Weights of a small encoder-decoder audio transcriber: log mel input, 39062 training examples.
Rows from block 7 of the text decoder, named by matrix and row number. Rows with one number belong to one attention dimension. Each number is 50 + 12 x the weight over its row's rms, rounded and kept within 0 to 99. All counts start at 0. After the name is the row's rms in percent of the matrix's.
# v: attention query, key and value (stacked) (decoder.blocks.7.attn.qkv.weight, 960x320, the v third), inputs 0-106
# proj: attention output (decoder.blocks.7.attn.proj.weight, 320x320, transposed), outputs 0-106
v.26 104:54 50 50 60 31 65 46 51 38 54 56 53 40 51 39 52 45 66 32 43 61 53 69 58 41 48 71 49 73 59 54 49 41 53 33 86 59 45 28 43 52 46 37 46 62 50 46 61 26 58 56 40 56 64 39 49 52 42 31 48 47 40 64 51 52 53 41 51 52 65 53 46 65 54 53 61 42 46 59 79 52 40 40 37 55 61 61 39 65 60 60 45 37 48 44 66 48 26 59 53 49 46 39 54 53 52 38
proj.26 116:47 60 46 33 48 58 61 47 49 52 51 32 52 67 50 68 60 37 43 23 54 58 46 63 63 45 37 46 35 41 57 38 44 63 49 49 28 48 60 38 25 74 57 52 44 58 43 62 64 48 77 62 44 62 57 51 52 30 70 59 51 55 49 48 56 35 61 50 41 45 48 64 42 63 52 67 38 63 25 52 64 59 65 40 68 50 29 57 51 64 38 33 55 54 41 44 48 44 36 33 29 54 65 28 52 68 52
v.27 098:61 55 52 50 45 35 36 53 44 46 62 33 34 48 33 54 41 52 49 45 61 33 49 43 60 38 52 38 55 60 67 43 46 45 52 62 50 67 34 27 66 59 46 53 70 45 63 55 59 50 30 58 49 59 63 45 61 57 39 42 62 29 26 53 49 41 55 37 51 30 76 42 31 36 36 58 35 33 34 55 50 37 42 45 41 70 66 46 41 67 34 59 60 50 51 44 53 48 51 42 40 55 40 54 32 36 39
proj.27 115:40 45 52 58 72 40 47 50 66 47 72 66 52 60 36 57 42 54 57 49 37 42 47 66 78 38 53 65 42 29 61 41 78 49 55 46 42 41 40 65 75 45 59 70 57 57 49 39 42 50 53 64 56 42 55 56 50 41 62 39 52 44 51 45 53 51 60 36 53 62 33 47 55 62 44 35 63 58 68 41 52 31 45 42 43 59 40 64 58 31 51 28 49 45 60 66 59 53 43 43 61 55 66 56 51 65 59
v.28 098:63 57 61 45 40 49 66 52 67 35 21 67 44 67 52 45 70 45 48 65 69 56 55 63 55 53 48 58 33 58 68 43 45 62 60 56 34 40 50 54 76 51 17 32 56 63 24 53 39 56 59 56 57 65 51 22 41 31 45 50 50 40 45 39 47 57 46 67 43 56 64 56 56 49 39 62 47 26 34 62 59 39 45 52 38 71 49 39 41 52 73 29 25 54 51 47 48 54 45 51 48 41 48 61 48 48 70
proj.28 112:63 66 46 46 57 45 42 76 49 50 59 35 54 39 52 53 33 35 34 59 43 53 52 53 55 49 43 53 50 41 48 39 50 53 62 50 55 64 51 36 39 81 52 52 35 54 60 41 46 53 35 38 57 56 54 58 65 35 55 42 59 67 51 45 51 16 66 61 28 59 50 44 18 66 42 66 66 51 58 25 39 40 32 29 52 44 46 56 61 30 61 55 61 55 36 63 57 26 30 40 71 68 40 49 48 41 32
v.29 103:33 65 51 51 56 50 52 60 45 56 63 70 29 55 53 50 49 43 39 78 55 67 51 59 39 58 43 24 44 41 40 59 36 42 47 28 38 38 94 53 45 52 43 77 20 62 28 44 48 47 64 45 53 46 60 55 54 44 46 40 59 27 56 41 49 60 57 63 94 68 58 48 57 55 52 63 45 65 60 53 46 59 55 30 28 48 68 55 44 61 44 44 59 65 44 51 19 37 50 64 56 31 57 40 48 74 41
proj.29 131:41 47 72 45 52 57 36 54 64 50 38 25 53 32 63 35 57 41 63 41 54 46 69 36 44 57 62 46 33 39 59 52 64 34 36 63 59 40 56 29 53 61 43 33 44 40 54 48 61 47 29 45 60 46 49 48 55 61 51 52 35 45 49 41 37 57 48 40 54 32 35 51 38 59 53 57 34 50 42 33 42 47 54 44 57 38 65 49 48 60 68 85 40 47 21 51 60 59 50 37 39 58 21 56 34 55 42
v.30 098:53 68 45 65 56 50 44 32 40 49 63 57 30 41 60 63 54 36 45 54 55 43 61 54 51 50 54 44 58 43 63 56 64 60 52 63 53 57 62 39 62 47 43 40 64 58 25 37 35 43 63 55 55 56 46 35 45 65 55 61 50 12 16 53 36 36 51 71 54 57 66 53 59 48 46 24 61 62 49 48 63 33 37 52 53 60 50 16 55 27 45 36 53 52 57 60 44 56 45 43 42 58 56 42 64 46 42
proj.30 111:55 66 50 51 51 59 57 76 49 51 42 68 32 48 54 42 30 41 53 53 45 63 56 54 49 63 38 47 58 37 39 37 41 55 59 45 46 37 30 56 57 38 40 46 33 27 54 74 30 48 52 43 61 56 59 49 48 39 32 56 61 80 80 62 76 59 35 17 37 56 39 53 38 58 50 36 41 57 46 51 50 68 50 26 61 66 44 69 43 36 66 43 41 47 52 49 46 47 44 37 49 55 54 69 51 51 36
v.31 101:47 51 39 58 66 54 44 37 43 36 44 18 45 64 36 72 54 44 57 45 37 44 58 38 34 48 25 46 69 50 52 32 45 40 31 60 43 43 54 22 56 49 66 61 81 33 63 35 32 52 64 66 48 30 57 43 58 52 52 24 69 46 40 27 46 52 57 45 62 47 46 27 35 51 45 43 36 36 38 52 52 49 24 50 30 46 41 59 45 52 41 51 54 47 42 68 53 42 41 68 38 52 39 64 58 68 38
proj.31 114:38 39 37 21 37 54 28 56 35 68 55 51 41 26 33 51 39 65 59 52 38 48 36 39 53 44 43 74 58 33 42 47 62 59 61 41 51 48 51 80 71 41 50 54 46 76 56 32 70 70 62 47 25 58 37 57 46 80 55 57 45 59 49 31 64 44 50 38 44 50 37 48 40 48 57 54 58 50 39 53 56 53 54 30 46 60 55 43 52 42 32 27 40 59 55 52 35 52 34 39 50 44 83 56 34 48 60
v.32 098:42 45 53 57 61 46 30 41 58 35 65 46 35 42 45 30 47 56 47 36 66 31 52 54 42 70 57 71 42 61 48 54 47 41 47 49 51 55 58 81 49 47 52 56 37 44 48 58 26 58 45 41 32 38 52 50 34 38 51 46 57 83 45 01 61 44 46 41 64 62 46 61 62 57 46 48 72 51 49 36 54 48 62 43 52 49 25 41 56 38 44 52 43 52 56 57 63 53 65 56 48 51 62 50 50 65 62
proj.32 114:77 54 51 69 62 64 46 63 41 55 50 80 65 44 16 41 57 58 35 64 38 32 59 51 50 32 53 46 65 59 38 49 45 43 47 63 69 15 40 59 31 85 42 18 52 46 53 51 63 67 52 32 30 42 54 43 43 56 43 60 64 37 54 51 46 64 47 65 43 41 53 52 54 31 60 66 22 67 32 56 47 25 52 43 34 53 45 36 56 46 44 72 47 58 56 28 38 46 48 63 45 50 33 34 51 36 61
v.33 102:73 49 52 56 38 45 40 57 68 37 38 63 36 53 44 35 61 55 39 28 45 63 21 53 28 48 49 09 67 66 47 49 51 60 37 40 42 64 42 58 49 67 57 46 37 62 27 52 34 42 47 49 44 73 61 49 65 44 56 53 78 44 37 70 57 51 77 39 57 53 51 54 48 39 46 37 46 63 52 44 41 50 56 57 46 47 52 51 40 45 42 42 50 31 53 49 23 79 40 44 34 55 52 46 52 55 46
proj.33 119:38 63 63 71 55 62 59 69 38 30 67 54 71 49 35 56 31 51 64 59 35 39 65 50 65 55 62 65 49 66 44 45 58 22 56 44 54 63 54 33 61 46 49 45 60 31 52 46 34 62 43 51 49 57 29 55 34 47 49 61 46 43 61 45 28 51 33 48 52 57 64 62 38 61 28 48 61 50 65 37 43 41 48 43 22 53 38 49 57 67 72 47 43 48 35 68 75 64 28 61 32 38 61 54 20 42 36
v.34 098:44 45 34 61 54 56 47 63 50 45 41 70 56 57 50 33 60 44 52 46 49 41 38 21 62 48 41 35 47 40 54 49 68 55 32 42 42 37 57 37 74 55 61 45 50 43 30 40 63 51 61 48 49 74 60 65 53 48 52 50 43 69 34 70 58 61 52 55 56 28 66 46 59 34 55 60 62 77 55 73 44 48 34 50 54 73 28 42 57 51 52 54 35 45 45 18 72 58 39 34 60 53 50 62 52 55 69
proj.34 107:53 31 40 45 52 63 53 37 49 62 49 36 48 58 48 64 45 78 53 64 54 48 55 40 51 43 46 49 50 49 49 58 53 62 55 48 56 50 41 56 58 51 44 65 43 46 67 66 41 48 54 52 46 45 25 37 45 47 57 37 39 72 51 42 38 66 29 54 33 55 35 49 55 55 44 51 37 45 51 47 65 63 54 56 44 60 62 57 61 34 28 52 68 48 42 63 51 38 68 47 77 50 47 48 55 68 54
v.35 099:14 46 59 48 34 44 50 62 54 46 28 57 50 37 38 36 62 41 36 55 34 48 77 56 69 43 53 50 61 32 63 51 47 51 56 42 46 46 72 46 44 43 65 64 61 48 58 51 49 34 46 64 38 71 58 48 23 58 46 51 46 45 58 43 57 47 56 51 58 68 48 63 67 66 44 47 53 47 34 39 43 52 37 78 43 82 30 38 37 52 38 27 62 52 59 58 60 79 67 60 69 39 53 42 61 56 52
proj.35 108:60 44 69 57 65 59 52 41 48 56 62 52 11 52 45 52 39 42 37 47 35 48 43 70 27 47 39 45 62 63 62 57 62 63 42 35 63 59 39 75 42 68 52 46 41 48 44 36 44 60 47 63 47 40 38 54 57 47 35 38 56 59 58 53 64 52 38 44 29 36 38 49 45 39 57 52 32 40 55 56 43 49 76 30 62 62 56 44 50 56 36 58 40 45 50 25 68 45 59 78 36 52 62 64 42 27 39
v.36 090:35 47 53 68 63 76 33 45 54 42 26 15 52 39 52 58 51 52 44 43 70 52 56 42 46 72 59 41 42 43 54 34 64 35 44 44 41 38 38 41 76 31 66 56 45 52 66 53 71 36 62 54 41 33 60 41 68 43 31 59 71 41 60 74 32 29 50 35 43 63 57 41 50 56 62 41 68 69 37 64 30 51 41 50 53 58 60 38 50 55 53 34 34 45 47 32 45 53 54 57 56 67 58 34 52 67 45
proj.36 104:60 68 38 35 48 57 50 40 53 44 62 52 71 42 55 48 49 77 62 39 52 49 41 42 28 48 56 57 53 47 56 55 52 61 61 57 47 35 42 40 37 73 57 43 66 36 39 57 48 54 82 54 51 47 33 52 38 64 60 66 41 34 69 39 72 48 65 66 54 49 41 58 66 44 49 45 57 58 56 22 55 59 49 47 60 56 53 60 68 20 42 50 49 48 56 63 54 47 60 83 48 53 40 46 47 44 57
v.37 103:60 43 59 52 42 52 32 40 56 55 67 60 30 36 64 36 65 55 84 52 39 69 53 57 36 71 50 60 67 61 54 40 55 43 56 18 66 67 42 55 41 41 61 59 32 49 60 48 51 27 55 79 58 38 44 44 40 71 49 49 58 67 46 54 67 71 52 33 60 42 62 50 51 40 29 38 65 33 59 47 62 48 43 53 48 61 71 37 63 21 36 51 29 36 44 54 46 49 62 42 51 33 49 48 53 50 57
proj.37 122:50 55 52 47 51 48 38 68 36 47 43 57 67 64 36 50 50 37 44 25 50 58 39 59 72 43 60 48 57 56 78 58 54 36 45 51 29 49 35 69 46 45 50 41 75 54 60 34 46 58 43 40 45 31 43 43 33 50 30 37 41 42 38 62 58 25 60 35 46 38 75 45 58 75 82 59 52 52 57 47 45 56 64 70 45 34 54 24 35 58 42 34 46 50 56 62 38 57 51 59 44 47 43 55 37 48 43
v.38 102:50 46 51 63 52 47 40 52 50 71 53 39 51 53 36 46 35 58 40 33 47 41 70 32 54 46 43 44 38 55 56 45 58 29 50 61 45 57 54 54 62 35 50 42 55 35 56 53 51 54 45 79 56 29 56 57 42 57 25 53 48 40 66 65 72 45 56 40 47 43 37 48 59 59 60 27 48 60 57 54 38 44 42 30 32 56 46 39 48 41 42 73 60 55 58 58 14 45 65 39 64 26 65 52 36 59 77
proj.38 114:71 35 60 61 53 35 57 24 42 52 38 60 30 48 40 44 43 60 56 51 67 19 68 64 45 62 41 46 38 56 46 56 41 35 57 56 50 56 80 50 55 43 66 50 32 50 42 25 70 43 56 38 47 74 66 46 52 50 73 72 61 42 41 33 53 51 39 49 53 55 59 67 46 54 62 47 52 62 44 32 57 60 43 63 55 52 49 41 48 39 64 38 52 44 53 47 45 34 56 62 38 43 72 57 58 47 37
v.39 095:59 45 56 61 66 42 78 50 46 41 61 52 47 63 60 44 64 65 32 27 69 51 74 46 51 39 45 56 74 49 57 29 60 51 40 41 59 38 46 70 66 42 23 22 35 61 40 55 40 63 52 45 42 17 55 55 51 84 45 54 67 54 35 55 50 40 42 85 54 60 52 52 49 53 50 63 46 38 36 30 47 43 58 70 57 44 74 42 38 28 29 56 47 46 77 59 59 37 65 40 47 49 52 68 56 39 66
proj.39 112:52 46 55 62 39 34 56 50 40 40 48 48 51 50 45 34 57 52 34 46 62 49 37 64 46 59 40 50 43 63 53 70 52 34 70 51 51 33 75 47 60 36 70 61 48 53 36 63 42 25 57 57 55 92 26 58 52 43 39 61 44 68 59 43 76 32 52 46 35 56 33 59 46 58 58 34 47 64 51 63 44 60 36 56 42 46 31 43 44 51 66 57 44 59 44 54 53 40 47 48 44 32 46 58 59 63 47
v.40 101:60 65 54 67 34 50 58 54 62 34 48 27 52 56 32 63 38 62 66 59 37 28 52 60 50 49 54 45 71 55 49 19 34 55 79 55 40 49 38 31 23 41 52 27 57 47 47 44 43 58 37 60 48 56 57 61 56 35 66 57 48 40 48 46 56 48 48 53 39 73 54 35 36 60 47 56 37 33 43 54 47 49 49 45 61 59 49 48 35 48 39 72 58 43 65 70 87 40 67 47 61 55 65 65 34 37 29
proj.40 110:52 43 71 49 62 34 77 44 53 54 75 65 50 50 52 38 46 43 29 38 43 46 38 62 52 66 41 71 58 58 75 52 62 58 73 33 50 60 61 58 56 33 46 56 27 63 69 55 36 51 76 53 26 52 52 40 58 69 15 39 32 47 52 40 52 41 59 74 43 58 38 48 43 56 33 60 67 72 35 40 47 53 48 32 43 49 42 48 68 43 78 35 52 31 49 45 56 75 48 39 60 42 48 45 60 46 52
v.41 095:38 25 41 41 47 67 71 46 44 18 70 31 62 42 65 66 45 43 46 43 49 58 48 41 34 52 34 58 38 36 43 39 43 59 38 49 72 42 63 38 40 39 38 50 71 41 31 59 59 55 28 36 43 57 43 57 48 43 48 54 35 26 39 54 37 25 38 39 48 78 58 22 51 36 49 49 64 46 33 44 56 42 52 36 57 55 54 75 51 67 77 39 48 42 49 57 36 63 36 39 38 59 50 32 54 67 69
proj.41 111:57 35 68 58 50 57 49 45 50 50 69 61 30 49 53 38 53 33 45 49 68 59 59 54 71 44 36 55 39 46 44 42 62 49 70 33 51 55 78 31 35 32 62 52 38 34 43 41 47 52 64 49 41 48 57 43 77 37 72 66 75 52 43 71 57 72 61 49 60 68 56 55 37 33 65 52 53 63 52 51 44 42 36 40 47 54 55 67 38 44 43 41 45 64 63 36 50 26 23 74 47 53 56 40 58 36 41
v.42 102:53 58 35 38 56 47 55 40 43 44 55 56 42 80 57 52 56 45 53 38 50 46 26 38 46 47 58 67 59 66 58 61 48 52 34 62 37 63 75 32 54 51 42 42 61 57 50 58 46 65 58 54 44 44 45 63 65 33 52 61 48 35 39 56 63 50 42 54 25 52 31 62 59 63 59 44 48 27 64 40 54 67 76 62 77 25 68 27 53 53 54 65 44 62 44 60 57 39 61 46 47 45 54 58 38 48 43
proj.42 118:31 25 49 46 49 47 55 60 45 63 57 48 46 32 52 56 31 60 52 62 53 50 43 53 68 47 55 51 48 46 49 36 44 48 60 36 58 38 49 52 45 43 68 45 22 48 49 77 47 53 62 52 37 44 60 46 18 53 47 37 65 54 47 61 78 60 80 47 61 46 58 47 60 64 54 47 59 48 34 55 64 25 44 35 54 57 60 67 53 49 63 35 35 48 48 43 53 57 51 43 56 67 46 54 61 28 70
v.43 094:35 60 53 54 42 60 51 67 42 54 20 57 40 35 44 46 44 63 46 44 38 53 55 50 48 54 55 49 44 56 55 36 55 36 59 69 51 61 42 63 45 53 49 28 56 40 68 56 38 39 64 47 64 51 45 55 23 34 29 41 76 56 53 46 34 66 64 51 62 53 55 48 50 50 38 39 26 44 52 63 60 43 47 36 39 49 65 51 27 28 42 56 52 34 41 61 60 52 63 47 52 59 34 77 35 28 58
proj.43 112:47 37 45 56 61 59 51 71 61 48 52 51 48 26 46 40 46 38 53 30 33 30 79 41 51 46 41 30 44 50 58 52 52 45 50 41 47 48 71 39 56 54 45 57 70 59 45 19 48 60 27 51 68 48 54 43 62 65 66 60 58 56 36 62 63 32 48 53 45 50 64 56 58 22 49 46 74 67 50 49 39 51 56 67 24 58 47 40 89 51 53 60 43 52 39 52 29 60 44 45 50 51 45 53 59 36 39
v.44 100:55 40 43 49 56 74 56 44 56 61 37 36 42 63 63 45 43 42 54 77 56 37 40 40 54 30 58 63 46 39 59 70 65 49 32 46 33 53 36 23 38 56 43 51 59 42 36 55 61 60 71 34 71 54 43 58 50 60 40 50 34 49 43 60 66 59 63 48 22 36 62 40 45 45 45 55 56 58 50 25 47 59 59 66 67 51 48 43 39 33 84 46 44 42 58 52 54 71 54 61 50 37 53 51 61 36 59
proj.44 119:38 41 50 53 08 40 42 49 33 36 81 36 61 35 67 54 36 53 34 43 64 69 60 61 33 86 30 43 46 52 47 62 52 46 46 32 61 56 27 52 49 49 32 73 57 43 36 61 32 60 54 62 60 55 72 35 43 46 47 47 48 47 49 38 31 38 53 62 59 54 50 58 67 62 70 50 38 41 34 54 65 38 49 51 65 43 65 57 53 49 42 63 73 35 50 66 25 42 53 51 58 62 38 41 52 53 39
v.45 097:77 44 45 60 56 46 48 58 42 55 48 73 33 56 25 65 45 73 79 58 59 54 62 55 53 58 61 39 57 57 32 72 53 59 45 71 59 68 38 42 39 56 44 45 51 31 44 57 21 67 62 53 50 26 47 47 54 34 57 46 46 51 41 45 43 63 49 40 57 32 25 58 33 36 42 73 42 72 61 32 74 38 55 31 65 54 45 33 59 41 37 72 44 61 46 54 48 23 49 47 56 50 54 45 66 31 42
proj.45 111:28 74 49 38 31 55 37 47 53 52 36 36 66 30 61 53 51 51 62 36 60 69 40 26 78 55 54 57 37 31 58 45 34 41 39 50 48 47 57 63 41 39 59 53 47 55 41 54 52 42 38 45 70 53 62 49 52 59 56 56 58 62 80 39 30 48 39 76 50 50 42 67 61 66 46 38 51 31 43 69 39 60 43 45 48 55 39 34 60 48 59 50 57 55 44 80 47 64 61 33 44 77 37 56 57 64 48
v.46 104:57 53 40 62 34 50 28 49 56 52 72 35 50 29 27 53 43 58 39 63 40 33 49 49 60 53 62 44 43 69 59 44 53 58 43 24 45 69 62 42 30 48 70 60 78 41 37 51 43 49 51 73 59 43 61 56 26 45 42 58 57 53 67 49 33 84 48 47 68 56 49 62 57 55 49 39 52 50 72 50 67 52 53 35 45 48 69 33 64 55 55 67 35 60 52 65 45 58 35 32 44 52 58 55 60 52 26
proj.46 114:34 49 35 40 34 61 43 35 53 46 40 45 25 32 46 65 46 32 38 41 44 42 61 51 49 42 45 43 51 39 48 19 58 42 76 55 37 52 63 34 40 48 48 47 57 68 74 55 78 47 72 36 51 47 51 67 61 45 64 30 43 24 48 30 58 49 62 33 46 38 46 43 72 63 55 52 36 32 56 64 48 53 47 55 35 52 56 62 66 51 69 29 61 53 71 36 31 43 55 46 46 61 64 39 46 59 49
v.47 106:70 33 57 41 46 45 61 39 50 58 44 59 56 45 70 66 56 48 38 78 66 40 48 36 43 51 56 49 58 40 60 40 62 71 58 58 50 50 63 46 55 37 43 46 45 62 35 45 49 45 42 53 67 52 64 68 51 48 65 24 32 49 46 51 47 50 40 54 43 53 66 48 57 52 47 38 48 68 52 43 44 40 47 44 36 59 25 22 61 44 37 32 73 38 68 54 45 40 44 32 46 57 65 50 44 49 40
proj.47 123:55 57 35 68 28 53 55 41 40 52 74 57 41 59 39 57 48 45 44 37 29 44 56 58 47 40 27 57 59 43 50 41 47 39 24 35 52 27 55 33 57 48 53 56 76 40 34 55 34 51 74 38 44 45 45 38 39 69 55 61 35 60 42 38 43 60 47 41 26 52 61 28 42 32 63 44 62 55 54 39 64 55 56 41 56 49 67 60 67 57 44 53 50 48 50 46 52 32 69 42 62 26 51 49 53 57 29
v.48 099:47 46 41 45 39 57 55 25 59 42 40 59 43 45 50 56 49 70 45 66 48 49 52 62 57 57 34 29 74 21 69 32 56 63 60 55 71 48 49 57 47 61 35 59 46 63 46 39 70 47 72 45 64 78 35 39 35 46 38 40 54 24 44 49 37 52 51 55 44 62 52 60 25 34 54 55 49 43 70 55 44 40 33 42 44 40 39 61 42 37 58 38 54 36 50 65 74 72 59 41 52 62 62 44 62 52 36
proj.48 110:39 30 70 72 56 60 41 59 42 54 43 43 49 54 26 36 57 51 41 58 43 49 57 63 43 55 49 68 38 69 28 48 49 64 56 39 72 34 59 48 48 57 44 51 60 65 57 49 40 52 55 61 49 25 31 54 41 63 74 51 57 54 51 46 52 66 49 24 52 48 43 39 40 52 40 37 45 49 43 52 26 65 72 39 56 63 39 54 62 45 44 52 54 42 65 37 45 45 39 57 49 49 49 39 35 53 45
v.49 097:51 56 38 71 31 51 50 43 39 25 41 39 58 39 53 31 48 75 55 54 44 50 55 49 76 53 37 47 53 36 53 51 47 45 63 74 45 64 37 44 48 50 53 41 37 42 37 47 37 60 44 34 36 57 61 58 72 41 43 51 54 61 70 39 20 55 46 46 52 37 51 32 22 43 46 44 52 47 73 48 42 44 57 39 35 47 31 54 38 54 49 47 42 45 34 29 86 58 46 47 44 54 45 40 40 62 42
proj.49 106:70 70 45 48 45 50 59 65 53 64 56 60 41 58 60 53 52 34 53 28 42 49 51 16 58 31 50 48 30 62 43 46 48 54 40 49 31 31 36 46 38 23 42 62 51 55 57 53 61 44 43 49 61 48 45 42 50 52 21 36 42 45 41 56 50 51 26 55 36 55 47 45 67 42 59 38 23 58 44 58 54 53 50 48 57 49 36 30 66 55 53 34 50 39 37 38 37 27 60 56 44 42 59 43 44 55 53
v.50 102:71 62 44 45 55 52 67 41 45 33 63 60 60 65 40 33 51 35 59 38 40 42 58 68 43 36 38 79 42 57 58 46 50 58 51 32 29 57 32 43 65 65 49 48 61 64 54 67 60 47 54 43 40 37 39 43 41 48 62 54 54 71 54 52 61 56 39 53 39 48 51 47 32 63 43 67 47 46 48 37 62 63 35 60 51 33 46 59 61 41 59 47 36 32 62 51 80 55 47 45 60 49 35 46 48 43 56
proj.50 111:43 67 27 40 45 53 49 63 53 53 54 61 35 62 33 46 63 43 20 58 61 49 57 44 38 39 53 47 37 65 57 35 58 34 55 66 33 35 35 60 79 47 57 61 65 35 55 64 57 45 57 59 44 77 19 52 54 49 34 49 32 45 66 55 67 76 57 50 32 56 64 58 54 59 29 40 37 60 61 73 46 51 37 49 34 49 78 40 58 50 46 29 48 55 47 53 34 59 43 60 58 46 41 47 25 61 76
v.51 105:49 64 70 28 57 37 75 49 71 38 44 49 43 49 50 42 47 25 51 62 66 43 23 58 69 49 48 58 62 33 60 33 43 51 32 34 47 49 69 55 61 51 24 47 46 53 41 35 55 43 50 38 72 40 44 53 50 47 48 50 70 59 28 48 54 47 35 57 39 53 19 68 68 42 54 54 45 50 35 35 45 47 73 42 52 47 53 54 53 54 64 36 49 52 37 58 58 57 49 55 58 50 60 57 44 50 60
proj.51 122:42 41 53 75 53 51 58 45 46 58 59 37 60 61 51 45 34 64 56 55 16 51 52 56 46 60 61 44 46 47 29 39 39 49 63 69 73 57 45 29 63 54 47 59 27 59 62 54 26 43 37 44 63 44 40 58 42 52 52 63 39 41 56 55 63 50 86 51 66 45 33 61 40 25 53 59 68 51 78 57 18 50 52 31 62 50 37 58 32 35 51 59 57 55 53 54 78 41 50 38 50 44 50 41 58 24 44
v.52 098:39 55 41 64 62 65 50 46 57 30 58 65 21 28 38 50 45 75 72 51 51 49 65 59 38 61 42 49 56 50 45 50 61 36 48 48 48 64 48 52 69 51 50 58 47 33 74 41 32 42 35 48 68 24 63 63 51 45 54 60 38 42 69 62 52 62 55 24 58 50 49 55 74 58 55 37 49 60 50 54 60 44 38 39 47 50 78 49 27 46 43 53 64 61 33 50 58 29 37 23 51 49 54 62 38 48 30
proj.52 099:48 19 58 43 49 46 29 41 50 50 48 58 55 42 37 69 60 65 44 33 26 16 58 59 51 37 66 41 40 53 61 50 34 52 80 49 32 39 76 42 41 54 58 47 54 54 57 51 65 55 65 47 45 62 45 30 32 39 44 43 50 50 48 37 58 54 49 57 54 70 57 43 54 32 57 53 61 59 36 39 43 43 67 57 32 45 51 45 35 53 62 49 44 69 48 48 46 60 36 54 46 49 41 58 74 57 55
v.53 097:41 30 57 40 50 72 53 42 37 22 66 48 50 58 46 37 56 72 49 64 39 49 39 35 57 31 60 37 70 42 46 29 64 39 48 48 52 57 38 47 64 42 44 72 68 43 59 49 53 33 52 54 68 45 48 53 82 66 63 35 59 27 51 68 37 35 53 48 52 54 46 44 50 54 73 66 45 50 55 53 41 50 27 68 61 47 47 35 55 76 54 42 62 47 69 57 75 68 73 49 31 56 43 64 62 65 48
proj.53 115:52 28 45 32 48 53 31 52 38 30 56 31 68 61 46 49 33 43 46 39 35 57 79 66 24 69 41 54 50 52 30 47 55 75 59 49 48 54 42 50 49 56 45 56 59 32 57 59 56 52 53 55 52 49 36 43 28 75 47 66 47 51 48 38 43 74 31 56 58 44 72 36 71 57 55 60 64 47 48 61 64 49 50 43 50 73 49 55 50 48 43 27 40 46 42 47 33 38 61 57 69 51 44 64 37 54 66
v.54 104:39 40 64 49 62 71 41 39 48 21 40 63 47 39 34 50 56 62 31 61 61 56 33 52 67 49 45 55 55 59 66 69 52 54 34 41 44 41 67 35 37 65 48 54 71 40 42 69 41 53 48 71 40 30 66 38 59 58 42 49 67 54 60 65 57 45 43 45 31 68 51 60 60 58 46 50 46 57 50 67 35 68 39 59 23 68 62 49 58 60 68 61 58 34 64 50 29 49 57 50 22 62 55 26 57 64 44
proj.54 123:52 49 60 22 37 46 30 57 69 66 78 33 41 47 40 73 47 39 50 27 42 47 51 52 64 52 55 64 48 54 65 39 61 64 54 65 57 62 62 67 44 71 54 57 32 42 30 55 46 52 74 39 38 64 40 49 52 66 79 53 30 50 44 10 38 45 40 44 25 63 45 33 40 62 56 39 39 33 48 50 46 43 55 29 46 53 63 64 61 58 36 44 50 62 58 57 77 72 53 49 51 56 47 45 56 50 74
v.55 103:38 54 42 72 34 45 38 64 52 52 61 60 65 57 60 43 54 58 49 40 43 48 38 54 58 54 84 34 56 39 61 57 61 54 69 63 49 50 59 58 45 65 38 45 63 59 26 50 58 52 52 71 67 55 46 48 53 32 45 29 23 48 62 48 46 47 65 28 25 33 32 30 73 55 64 35 55 38 35 63 38 50 51 52 31 37 53 40 62 48 52 52 48 79 37 26 50 62 41 47 49 63 70 56 47 44 28
proj.55 118:70 63 35 47 44 42 54 70 78 52 48 48 35 63 60 59 45 29 48 44 44 49 56 31 32 39 38 47 48 49 60 57 45 53 31 59 50 63 41 68 41 61 50 39 56 52 63 39 38 42 41 16 37 48 49 59 64 47 64 42 65 50 39 67 54 53 37 39 55 64 68 51 42 48 30 40 75 61 62 42 62 64 70 61 52 47 63 60 49 66 64 58 68 47 62 58 58 53 70 09 45 62 59 34 63 38 45
v.56 097:49 35 67 53 31 49 57 57 44 59 38 50 66 28 40 40 48 40 55 61 64 54 54 53 47 44 53 53 50 57 37 58 31 58 38 49 43 44 34 42 53 36 75 76 59 50 56 64 60 59 34 35 54 46 28 53 46 28 50 73 80 50 51 41 48 69 45 30 76 51 52 45 27 50 38 76 63 33 52 50 69 71 69 49 58 51 43 56 54 50 45 47 35 49 33 63 45 74 69 31 29 62 40 52 69 50 48
proj.56 114:58 53 49 43 64 40 74 56 26 64 28 61 45 53 37 50 62 40 37 59 31 53 68 42 55 51 44 42 50 64 69 48 58 64 54 41 47 66 32 56 38 45 42 62 49 44 59 39 61 54 41 63 50 51 56 48 69 43 46 51 32 30 71 37 58 26 45 46 36 29 59 69 49 38 49 62 22 38 22 48 36 21 47 48 40 68 45 45 55 54 43 39 56 56 64 62 51 45 34 77 34 55 56 55 44 71 42
v.57 100:56 39 60 55 63 37 51 46 39 45 44 46 37 40 44 51 59 55 46 48 47 37 52 29 38 40 21 25 48 61 30 39 53 24 56 31 57 50 38 62 31 52 61 57 69 44 43 42 26 72 40 48 41 26 48 58 61 47 62 50 47 52 51 47 59 49 47 47 45 35 37 69 65 46 51 29 50 56 67 37 54 62 54 57 59 20 45 59 43 37 39 56 59 62 54 39 69 31 27 56 37 47 57 55 24 50 61
proj.57 111:38 54 49 36 40 47 50 48 38 49 50 47 60 14 49 62 55 43 52 46 58 59 40 41 75 49 73 59 40 53 48 65 37 26 54 70 53 51 46 49 53 74 44 48 50 58 49 52 47 24 40 53 52 46 51 62 56 72 42 33 33 58 55 81 38 50 48 55 41 59 40 29 65 53 68 72 48 39 24 58 40 63 54 48 42 36 65 22 63 59 60 31 39 50 35 76 50 41 73 74 63 60 54 52 38 51 41